From a checkpoint of a small masked image model.
Model: encoder arch vit, encoder norm layernorm, encoder activation gelu, encoder num experts 4, decoder width 192, decoder layers 2.
Training: soap at rate 0.0028, 15400 steps.
Rows from block 4 of the encoder, named by matrix and row number. Rows with one number belong to one attention dimension. Each number is 500 + 40 x the weight over its row's rms, rounded and kept within 0 to 999. All counts start at 0. Numbers have three digits each. After the name is the row's rms in percent of the matrix's.
# v: attention value (encoder.blocks.4.attn.v.weight, 192x192), inputs 0-95
# proj: attention output (encoder.blocks.4.attn.proj.weight, 192x192, transposed), outputs 0-95
v.92 122:482443472458464556494469498483598487445455541487561453511445562466457472514485504514532473534524507467583493483487515542545476522485510479505464507505505530410570546486560549509511481482481508498465444466463451511504431518517460419489490556470498547505523565578513386431560531452584494523
proj.92 114:624501463527551540494595508489439475582532577478459520506547438469532505517522469471448555521468492505444520512473484496479511498512493499560450504425483481529463492465513512437470530540484544476524537633467526542593596477480517524480508501520470501464577448462487561603479511533459448495
v.93 115:520458574468502484489491577513470438478421490567472495484565506443441465524499544542547489505461514532493455528457472492492484448509520500502519422488447509486484438474582486473503580610467449519539517484515605447469529530542505501504490492478511458545439518514526511540476491596507460503
proj.93 106:483546479557598529539502447513451538519535505491488505468458463537486577477485466460509508441562539497495459467490486507484519483568501465454458553496536512512464545547467518540495479477496497437469552485572428551498502461474530526510476427485495542511509511517436468422548488457451543476
v.94 111:501514485507483479588522483518441576567521411478496548507453469561545528490540495455452444501528454516470540526490519517470494528510503525491635590489440527424533485500450463451455556465492561530488480450504537476478411493494468461559436502463527549572525491472545526507498513461533553489
proj.94 104:553514529510522515492450480487498450449475448471552507495466460477462464497546524567547497472523460497519448399532474527561495492541432479493404452475517484571519451430479527513537476557581534476487525586517496502480552497555555567421474482517490511537520441502502529518533504519478438461
v.95 090:422546473513523478445534451458515472552491495491506537451493488458496491434508490489515547482465517528458527528506527461489473573429547510479467528457496483503541466461478469564543498495589532509504505432494469526479606506473522453526517557444513438456437518447443531425466510443451531488
proj.95 103:552484517489556562543542496438523518533563550507538445463505533453454518503537500478444444416516507456502445435535493595498469506543472446447493532529458506486540534465545503456444487499462465414478492481609475494432448509528503514499434492580509505544522484511504465531581494509491489482
v.96 113:475523510479558473492558476497505491490627451546495547470542504534535557519561544493488496541487511504526484539455559507527532502475398537443546461497485540483469415523475489389470504472473522554513504469484531481583418462534519583458434472533438536566536457476471531484458509574492531600
proj.96 096:509450557508472473446496524496506533479455517562484472473526492496534486553473477404462452466475503460542516480519471517473467526462633516445418597508521464473576579575549531496491519482463533444483572593477535581565575460466522508507513506486527519443436502538489433465504525433425515449
v.97 087:526577486526487529573461467523495500473483528595486549486472455536503442475551524449452509480453483492497494556488485508531481525476510483442538483515566473502565545566492561386547570473543517452492527528499504479477483554443546455507497550517507464461484474503485528581528461510496458522
proj.97 093:513511545528589507514545471497539502519483501499498603441488526555493512481511518535516465494555562494448438409481493519476510452577422521465467558516492432523454449492427441505528489507468492565509444561450468556435579416567514536466408486483525505528557516477440482510513535518516517498
v.98 104:517585477504508532455460512448453520498493535492488496535500437459407513531480514442510501457446489571471530440508441547583546471570460482509521504484481457456505537480476512477506474530528496465513508613536520527444519585463519433468522477492488553500541475470498450518602451512499502436
proj.98 107:516533458484459528482529480536574485559454513461513535435524567477546476463577464494466519517470469484473547560556535483407465530424509530507484466547524496571462489490533515544469478530483510523488489470501487503543489454511503527504443515502527462466487532490473494502393548546512541449
v.99 104:394544492527459535459527560508605466435461528520485511553519556494456507550441541495527571427494459546541443426489538454474486494530492533559489538493489541464440576470588449501466531484544467527448491544522484589473564524450529466453572572518491452502524529447514541484509533544502482483
proj.99 095:513526492522479508505473479531436490531480420448521496451502491524548522489546472478542457585450520483417525494591426511506456540467504507496524440513532504567499509556451534532560526468475496535519511498501514551429468529499466535565530446519548508418432553526478491446496468497516513433
v.100 097:472491513540549505461539532540458521534540525523480532507418484452533539586472509509553529473447520471503590473457496490506489546522493494537530500494490472512469437452501483575611515465535562532492515469501462531570471505543414484484537530453545429502454467539577546460533483446489470512
proj.100 103:489487506547497468518465434481480526492499439444552447541534510488521468545492398479489483496573448474554433577502449559496506497465491523458455510527459431528457527532579522483504458538483481474490512539461578447444506486446536507524553415545476500591551471411426485513507524461507547535
v.101 120:464443478472525454485541527512486498529526434494495454521485475476534490534451497516523489518512564448504527535474521524504524470458548536489430452520506535502531417531404482515544497511492493563527444430495469494500538432490442548558487481488437530533525503546535478470511463460477580533
proj.101 109:484447561504525451504486482570463444514542551505463462514496516487484471432524475517512553436542474478583492500521474513532480553565483485497593525483464482469554589523550507597426511497505483456483572565478516472563417508465493418405488433506509537458514497513455498542557577489523462515
v.102 111:452467548464532497478536529501455505504434512491459544511460519442499551526502463566556495555419506505453481445516450555495493521510489432502459471520402511474468521509495490559507553448467438515549496416612587546527396509535519535463443454470468474521484480533523485450471543460449458492
proj.102 095:519479466417425504442444498504552553489578511461554440474565468497505461436451456479509473427513435530545460553507532443468558559496544558516530496453468508561561544460464524500494472473557562467466494570464496429572548529492408550542523502545564515539587495472560543527481497394426482587
v.103 134:556445436519473547503522489515563412497470529489522491521442570509493449529472521535476608541481561450508437464480489509470514502516490495584493479583509477492542499473577449545557461512480482498491516493490446525444578495494451446556549581509539439475527500533519488469558517443523466527
proj.103 093:479549604495536445533456456506540555487497518466521486480517511484487478453444483558587395435537441560540546482514481498459460493547474507491465523507504541502430438572477470541465535424491534446477474557462494495450462453524504504492497558435562557505516502521473492526512501496517485441
v.104 101:502524506589551532495558463484421539519528485535516477545533446546460510429509459498449448521495422502490461475494421599518486542494475482465555477505507506500473519536479547547452519598497499392463480499439494399513530518469482561491462482521438582548447455443528468506506480574462549438
proj.104 095:546502495425467458536494531520560502553469533414494528478516530406482498484559517469462478476496546440543570593546561469457449479488484489525514577527553461502434515465520479441548484458446521558492520557519514575487472483504508449533516478499535448409543529559526529492466483464496490438
v.105 091:492568477438452526501486461519517501500589491526477512472503524566566530486498521484461450467454455548503503464512530544510502431521521564471416527585503490485498436526518534395539448506509565517472472552536471485523509388495535534541490522495562499511487487526480543491480483560454486557
proj.105 098:478517507511548529572516527513478402448430494529475532526510550513505480467540499492481494531497497531520468497487507503479460517485506474462556506494559537520498555464466545555492555416508428473510504447459476521491569538468502472445497510476519550504509476486545467575506567531574491508
v.106 088:566556440582561464513466544484602468598524507534504556462528498476434509488506495430494468431520465517540499499510511528508521499499453541500493503546575526489465544498522472484572557507503492523481469573499474548493510548429489503495550594485502466513530530450501543500542470509542414440
proj.106 093:443510518515493531506535466446481465390468490453526499524450508523558455461549523562540557568439499540411509455483494532542462530516502499514548532519495458526495486519484473579485496488465483538501499452498494447409529537454486518482484459519531454458440459503437457487504569514466613507
v.107 112:600481456504572499523507516540504407548466503558572482490482452502501446461524456503520479582517492536494473530510481547458509425493518500507479455554474397512505489481508523517561512502473527537495503533512413498426482474436461494485539554440553442466475507503484443553496477495545481549
proj.107 096:431569466524422414469516446479503530446491498469518525549511523482466539561488557527489508495492492434529537557522491459538485508468434544470425553467530579517418444546554523564461510525524440504457527512456582446551494463519530537479499533545500493528510482484511507472512539451465434476
v.108 106:422415524491491434531582487543525523536455478487497501492458448447550420549492554481486550570532552524547490515500494457460559457459545484535452493494475539505470468530456495585516537428504500527569438509445450550521526478480473510489539499503472449483508500520460539486494453404532526485
proj.108 101:523526523484491516515463519511463424512538485517559482476536486556464502526494505547542450426502475445493451451465506493446509500520432538435567527433506521462617591486485517550537514516520464503463533539548517473532403473483488453504479393491460565577453509475577447456552507535544505565
v.109 095:510488507451452479515571539488542492587525506437497470478488430546547491554534498525477497474496507496556413466488480503505478510480512469507448458549522531488423473472510472475460460484498529493481509539467518499531394480526488417500504508477520456595516510561460559456419480414515526552
proj.109 099:471498475577489517501504485531460467495455499507476506501578502476470520511469444519475484510457429449473569541508555515499494471461485553482528497456478435451601488557507538590512531550465450494546529493462509480535548446427508529580517521533496561486524540436456427490571531567494500522
v.110 105:520534583508475500498431537530447521524422554416487489499532443552444486504541448502554475508523483470430535594503427478522519483524443511507532498522504429611410467493490556453513490487562528470513498508565473481480490546571512538460523475435506506516423469551516515536453576467425470480
proj.110 099:503460439542497501578504476427469518480564562484527500544505507486502548484507470498491545449504462534486452392585516525498490444535538557461514532500451518455515566503486484585527456547437465491494461445474480450562493531472530518569482535474510540470544566527533508497557522508559541514
v.111 087:512431511474461463529468495476502496502577496450496438522518539569521528499523521466521569581594453509491532541487496508509469473514539529484537524499540503513419483461432518458556421519487527540533532535522437475440562465551574529520415476473535492528490511446482486543468497483527483513
proj.111 086:575548528438453498545562507512464483464495555544546503485490470455466500519510462531467457443491575504508509515565565487481514489492510501503452490435458482463594567523583494524383457527484440422459469486501568445556491533482475464560544510536443542524428550583454473545498479511449461498
v.112 101:545498425475477549478510468466498487472590502526569520490497491485430501512520475482522505534515458530463454474504528514528564493524538556552596587564500445483534519454491451510391490577445597447489490501548450550539433499527508537527495470468494480505587494507481458502586567458514445455
proj.112 107:561500520512546487613573444550495491511483547480476470482531487483486442536504463495526426463546524522518587457546465542457482499521440446517536458425449518504497553526506523466523452520495429526537489502471513414532495516468488466410503518517547501501501489492463558442405482495496494532
v.113 099:475448565480471551502476486414528493559498510491482471517529516487487570542499536520568604471504547542523519504503462486509502556532483517449430483508517520463513442453455471537504515466522391492505514464519526537557535452498467459521526512461485505480511548406465471449463417505455547484
proj.113 101:448568520530479452393545461501554489485479428483561494502514485521507463500440490533463483516444483531457504495493496494555438441463512476566536485455456496475427558519593502473484508455538576474533510477480538493487476499543496494466503513558526482456544465550515520505481516518491535496
v.114 089:539476422508552510510505501548413515484456473468543502499402505451519528409510468547476478545459520523478504483476533503487465465473554564565550529451487443469514499558603491464497498500445486501468520487490485520461446485551437444510427433459536493490552507554519451471503496550475491590
proj.114 097:464507492473486429517494528438526466533532482478461484513529511553480501527473528504528513472539465406502479528516510491484516519479479488581496530559492448515515544554387500519438486514531489520523442476509511462523507572414558490529499570506561483547434565546509496506469459495515553445
v.115 099:587531442539477562553486483460509377534464490446531511535509565430475459496461468502502518472491502486492484457461552462494415482479487559530506500527511531471459559471525430530470517500562557547529473483501464566508499562503508422534415429541525529512494557535519495515419548493462545483
proj.115 109:441450474485487468505468459517495558494430539514464550526454488579510545569480479466491504562462478466549571551462522625442573558482539462507512481477519413525491533516484536470479412554492487528487558502475551507515532523495506519459500530441487493486477467510475453496540460496548472491
v.116 089:494466425494542519475519490573477495496473571508452496473525498477507415450579492515501432454442439526503483547470505584462461447539531523498483494538481488442529447536493472531452478528442504604460541510495480485492464548443436495541474460470476470530516569543496468427574567477530510466
proj.116 092:461499545480554524571509459463495489523514479447521459510487550524468555488482552483432545517514547485531485466531546434452600522486489452494559513570472466573483602524457551483575498475466490489535530499498455502519487553501515507444484573534475564463475576574526524508509458498514516523
v.117 099:524537472486486557542542477586505414506541522524559527535462539488516520455521489489439458560500443525509581478552481538565523401542490530483512422536478491459460491507485504420484462547436575398532474519464525455508507509461483517491482484540512550529524515579436509523468486537503498500
proj.117 118:611525498562575457520501507520507531456530500420439507513509476451485452505517480517477452444521530535469421489559527515506518586459528419515512516494506482552553552530461499574447499485526509460488543536553468565490485472503523464433530502480472460461493506479521545426525571449414393427
v.118 097:432546427527553569544529540591506447545526500494521526530524476478497527447503484581516432517472484460538531530436497437584580473447479517503506522495422464518448528450457493462515526511540456517527520550468533545497453459529482500549460405545523408457496451541503454534474468496494485600
proj.118 097:480488507499411449508532465524501507493506486525532507458517586585450492505540520491453555503457502471488420501486472514539445542444512509560559497496515486472520534575425427490396415516421547448500433503488435478502557469500493523523486557541522555479521597507510468455578420511461576508
v.119 105:517540493461494550503499507475520576465426510582515520479431497557479493473531550464483510527444486557516509412475531479469534467509500462519520529533483483454511450567543550518541479469434514515488484565503569492508436511525505533474433515441534433472451491507508532409507499427533471520
proj.119 103:505483494527422510495504504535466487466605459441448535500475560458509529550507509522457468461470557480411532594504507532508525445438487459468527543506502489565568492474447408489441503520435517474489490468576507556481489492490460471496488466464480545549493515518478529481508447509569469474
v.120 105:440506456482502453477494510491477509530468504471538491551496613495483565533474524487505538462534557465450486481525516458529498560454531479523446462482490465477454544475516452549550541493565503445515508466438539566481552495462545454551525533547537481429472537443460516529479528562481497583
proj.120 105:548672472506425562562501523504559487511509571547472543478529436462547492448522431508583504474476471473573493500502514539527509519451479495500482550481528488468517471459489516464523528500502502479510553494508514435495531483552432529509496494485434467482525434499463496488520505422503463457
v.121 095:507524489477498524495518565506619442488448511551485498514444510480513450512511551497521474458453576568486530492530449552513504454502475521529480553548492516449609503504559483561522454541548460507527554529464498465479480533476472549524481446463521460471533474544488451485524518464521490481
proj.121 096:486520542506474453509448530486423443446504418546500457469479476535481459415506524536476474535454437521463490475468514530527539484474535472535511525491483446561449532555513439476500535442430560474465403447512502531469520428463508460512551492510510518495474513556491557513475521465506502545
v.122 101:563443548550419512448507453555467528517513552499552535573523491488564576457480527527496514472552409417476496512518508471532427451510463456543443494520548445525423518536484593458563484461440491526578492485424518495496504550564483492528505477542523527483426507410501497513509500529536445606
proj.122 097:496531484494581445487470520473501502464512471432447586506459525518482492552556440501477481510473578572461466545539540526514572562422561515456515563579511607469491504449507497505465489515565499434444485573497566515526463526472532525490507528556441463547520494514561509502546540475473561445
v.123 113:530537460567556521533475432492485456541465489439445453528546562415525560503557441569462513469481498486537520574512414472499475510470470559506485442450442466458383553467548530544533486499517540509562527522500452510499588534522506564486474493483458549488444518475485464533483493522497488480
proj.123 111:483551504542471509472497589551516451509520562480502468456469457480485472470483587484542478537473388404496444486523563459499523495455527468500508530546609462502494571567451516510519529478554542446474492546468499501544596484477460524528480593489481550441506498494510598484512488518560478439